{
  "dataset": "babble in 24 made-up languages, each with its own sounds, syllables and stress or tones, from a formant synthesiser",
  "train_examples": 39062,
  "tokenizer": "char",
  "decoder_width": 256,
  "decoder_prefix_bidirectional": true,
  "residual_init": "none",
  "batch_size": 128,
  "epochs": 116.0
}
Rows from block 5 of the text decoder, named by matrix and row number. Rows with one number belong to one attention dimension. Each number is 500 + 40 x the weight over its row's rms, rounded and kept within 0 to 999. All counts start at 0. Numbers have three digits each. After the name is the row's rms in percent of the matrix's.
# v: attention value (decoder.blocks.5.attn.v.weight, 256x256), inputs 86-171
# proj: attention output (decoder.blocks.5.attn.proj.weight, 256x256, transposed), outputs 86-171
v.152 102:529474572545503518405506535496468452541541501404532528514457529432436486526472483427486462490518489500551525465451557482490448512541477518494451513475459504569494494469482474473472459533487507492527455462475523526441525480524487492496537478493493455552553421
v.153 105:510502428554473539500462508460548505499498574459528528479478464441477466444505457456430535467476532534461520467546431485414484495520524463562484473511469482530466468435458534497513526465544585516516545510470468448546489433511459469472524542511497517532482477
v.154 108:446455529540490513480465486483469549522495504462476500518480510482499452510527489524479537454515519524608434500471481527496461512430537540466507510461551541551539561481540457480513518524506541462452500500529462396490513482575458495443514513523531572554426477
v.155 101:523500499439463441436530456436516483502479434528551497489517463523458509520450463541513418483559431499404465426535506507510488555463571462512523440503512439466507509532523456520593504507489494584421482530521554605482514479489491559502515453559452507499430475
v.156 103:507469476437513554501544597493492481507470449545418527498453420558496539464534525486495554510530526505502472425455450478479405507472493550473470529542490528522492480484457434517503519442517532478490514476500496453532522551481534466487559486430474480538584518
v.157 105:503538507514497511489463506484457525429531513423494531554524489564445526457505512468548505469524507515529524494461548463520548481563477491477419483531529494557539522506436463427542487492473476498449491535582487520492544508524473505524413565550547459520583523
v.158 095:494529526502494458553463495451445490537575411475488510458521453493540456555528476526482440525474461559479488458519487475513503498465465468478485484591438484438525517512513502453546505476511476528498478489509504477477542470492516502462442601451546453422465470
v.159 096:547509490545473562391512572489529524540563432555468470588501493515499535475493529473460582501469507480606414499511399616452467511525552501497496535481543535450442543485444488483502543522492482484427449460545561526480582481457517435467499470535470517470503577
v.160 104:474505478551575473489500552579493446424468533505501453528471514558514373497472552533505502517463479493519483544539566477460493507495488523533485553440496485464511437527481482518521423478550562495454582460506511546483462511565461521526518494466574476485486574
v.161 108:436533548531517525545523440486576444549523483515478511546546490507495498498527468555516503523500487456541503476448502562545525514414457489527530479477560560457474453529490526557505544503511511502542480463508551433514522516480566520576422527541537529526366497
v.162 102:505550494502525515502561503514596439495532534482525482494470566477496595516517496475470487437521450497496451477464465560508485596517513467546538455459524464448412512522455544520459485475484483566449553442520523455481490418526563582524472461506460490537477469
v.163 092:452492557539522514470540533503524548466516463510479452536585425494530467554517492484505474520491515463582479538529490544448471533488519490519487501533438522448523527541558462518555521490450502513535466443499477477376456450574433418501500487468502509452455504
v.164 100:482558507468373529456478493493611508434378461519453444504519504523454497506564535552483572499483516471489542541472557556491510588519528587502445476418520479458460501524440502447548467516503474414528490584552515470508547474513529540547498516488487542530475439
v.165 107:491512525521577504490502466474507540547548538468496550523590509480516551469508501460513565524454478501439464554490445475519485591529533476503547534479519403529494565395461466378506473477549517519540533457526505501468573437525478447480477534508476446500463438
v.166 101:478516423496566495495423502524474478490580508499448461470543541504480484496467484474443484495417428464480538465545468536483485564562554512558500488527439554435527470498523493523572546535494520481506510452495544545486491529517539490442532487415479489552478533
v.167 092:567447545515563480552522462532476480485493521544474505474529460562491520502490531488493536500493496492543421554480487484481475532463524495497509508446490501501442428486447494522415483483491493522490538441515548548490544456500441471489427539495546527471540514
proj.152 104:480488467482467463572471576511549550510545528524523545502561538500564503461536474546518578535456469530509437552507544486525494486540480440503469522505504413472477519531460474462448514471485532552488442509466418483551475509539479507539459510412527512460469552
proj.153 107:512511531509523529565485457493538513557554401513463496483546509520566523483469477495524493540487498480519466539490515496519526503472476534419402495502515480487432531459514500484593456469503429521488482524450561557602493535480554512473447491399500518485524455
proj.154 109:523509416505486505512497475523524447468440467534441522446489482476500547461504501487474565545523484439448537518468502464468417515533483468521447472489464438459573489570482577493583598529515506616517461531512573389536549490508510485558478487428475397495535508
proj.155 109:577518504544520465474527532499486503576448476437456458481463587498463490556558513445439548506466557443561461632520527397538492486510471485512495496467478506450538503495474515445427483511490484420527517541442422548541527425489502492536529547459506449499513494
proj.156 102:495505514570540456543483419473496524570485525452513489478541495512457449534446481483557547490473520458482476509607504543467556463468525471480444510536494445520581497505517540592544543538499556514508478425499515531478398511497484524476452510474441497451519517
proj.157 102:494538402513412540547593498492586478523517513554480515505519490523573546546558570473538552521461564523527407500538475523470451511434476495509574486517516459498487580596495494465449576459512461490543568475510496353479458482469524521513559457477478517522436505
proj.158 097:423488463507511489528458514554536484519507531518468475510540534514457405497532517450516518523516466460516500478490517481539480560469474464461520557452372535506485416447507461537545502448510510591513501492437435475483473578524491526532468466472444614569499435
proj.159 097:555503486565550463554487470491495452531493464467491498500425571474439533539552514479490443450517496431406507526462536486504431470470589505552542520493514468462529537557503516429520467522491508491546499576459438518528499474450457530519544596458501434543523529
proj.160 111:509577527443419542486473548496526569480482489534489508568551476537433573494433483492505485529499519462503505444485525566458478441496473538506560502531569518559466544545494426458477501412536482505536475488533423516485568503459578393486459533525460484494489563
proj.161 109:536419482504518567531513566509397504399471534577474483504481552531509457456451511525539499467484517490460509506501494415528528467501474550532502528506501533553539477483445486461515543556483569485472522508460491503460495442505504437460502456533443495498489520
proj.162 106:503387467479546519476510476488420529485539431498483489531444455469555527499497517486495501548497450511541535503558548503431475429502484508513514507483533518541568513470427513447564542539529472472414435468503412497474477504481467452495528491521546478444547478
proj.163 098:492518466466508465622510452534445376490477531457537522475412526550549500424531492562548510558586504446425477452466526500506465544493478476482547537523529471440471384551465493468532542461525531512517563506530534542565536552435488599508520475516515535501487535
proj.164 106:467506484513544508565547526501444482465513531465502548586488536549483548461462465440463469488477519505479582514471462486558601543431490495493532543485514490484543521526486495502418492554445475489520519519495428393483478428544500511486488505518489453436524514
proj.165 113:456506496486482582514476509474509509456491401520498483484461549481448520482494480456436492500483508492528519577545509488514582508484510519517520481509481483468516471543507569481515522499519528518488514551400525529503516448520547565547545534500571547469502518
proj.166 105:450475539531392566558533501516507467494436462526514484534553475580466492521496512564497517478466479507533488497466498487506516472446578525544501535480473518443496491485462432530420499493508488486557426510452534606425450540451508431480494520443533440492524479
proj.167 098:544547523474471520371521551537494433502509459509491479526384539446504524447495528507505495468600530466443536448551525591497410463506506562502545495487501493500590482553531484486510529466446443500467486571521499520515492529454548516517569436499520466444532537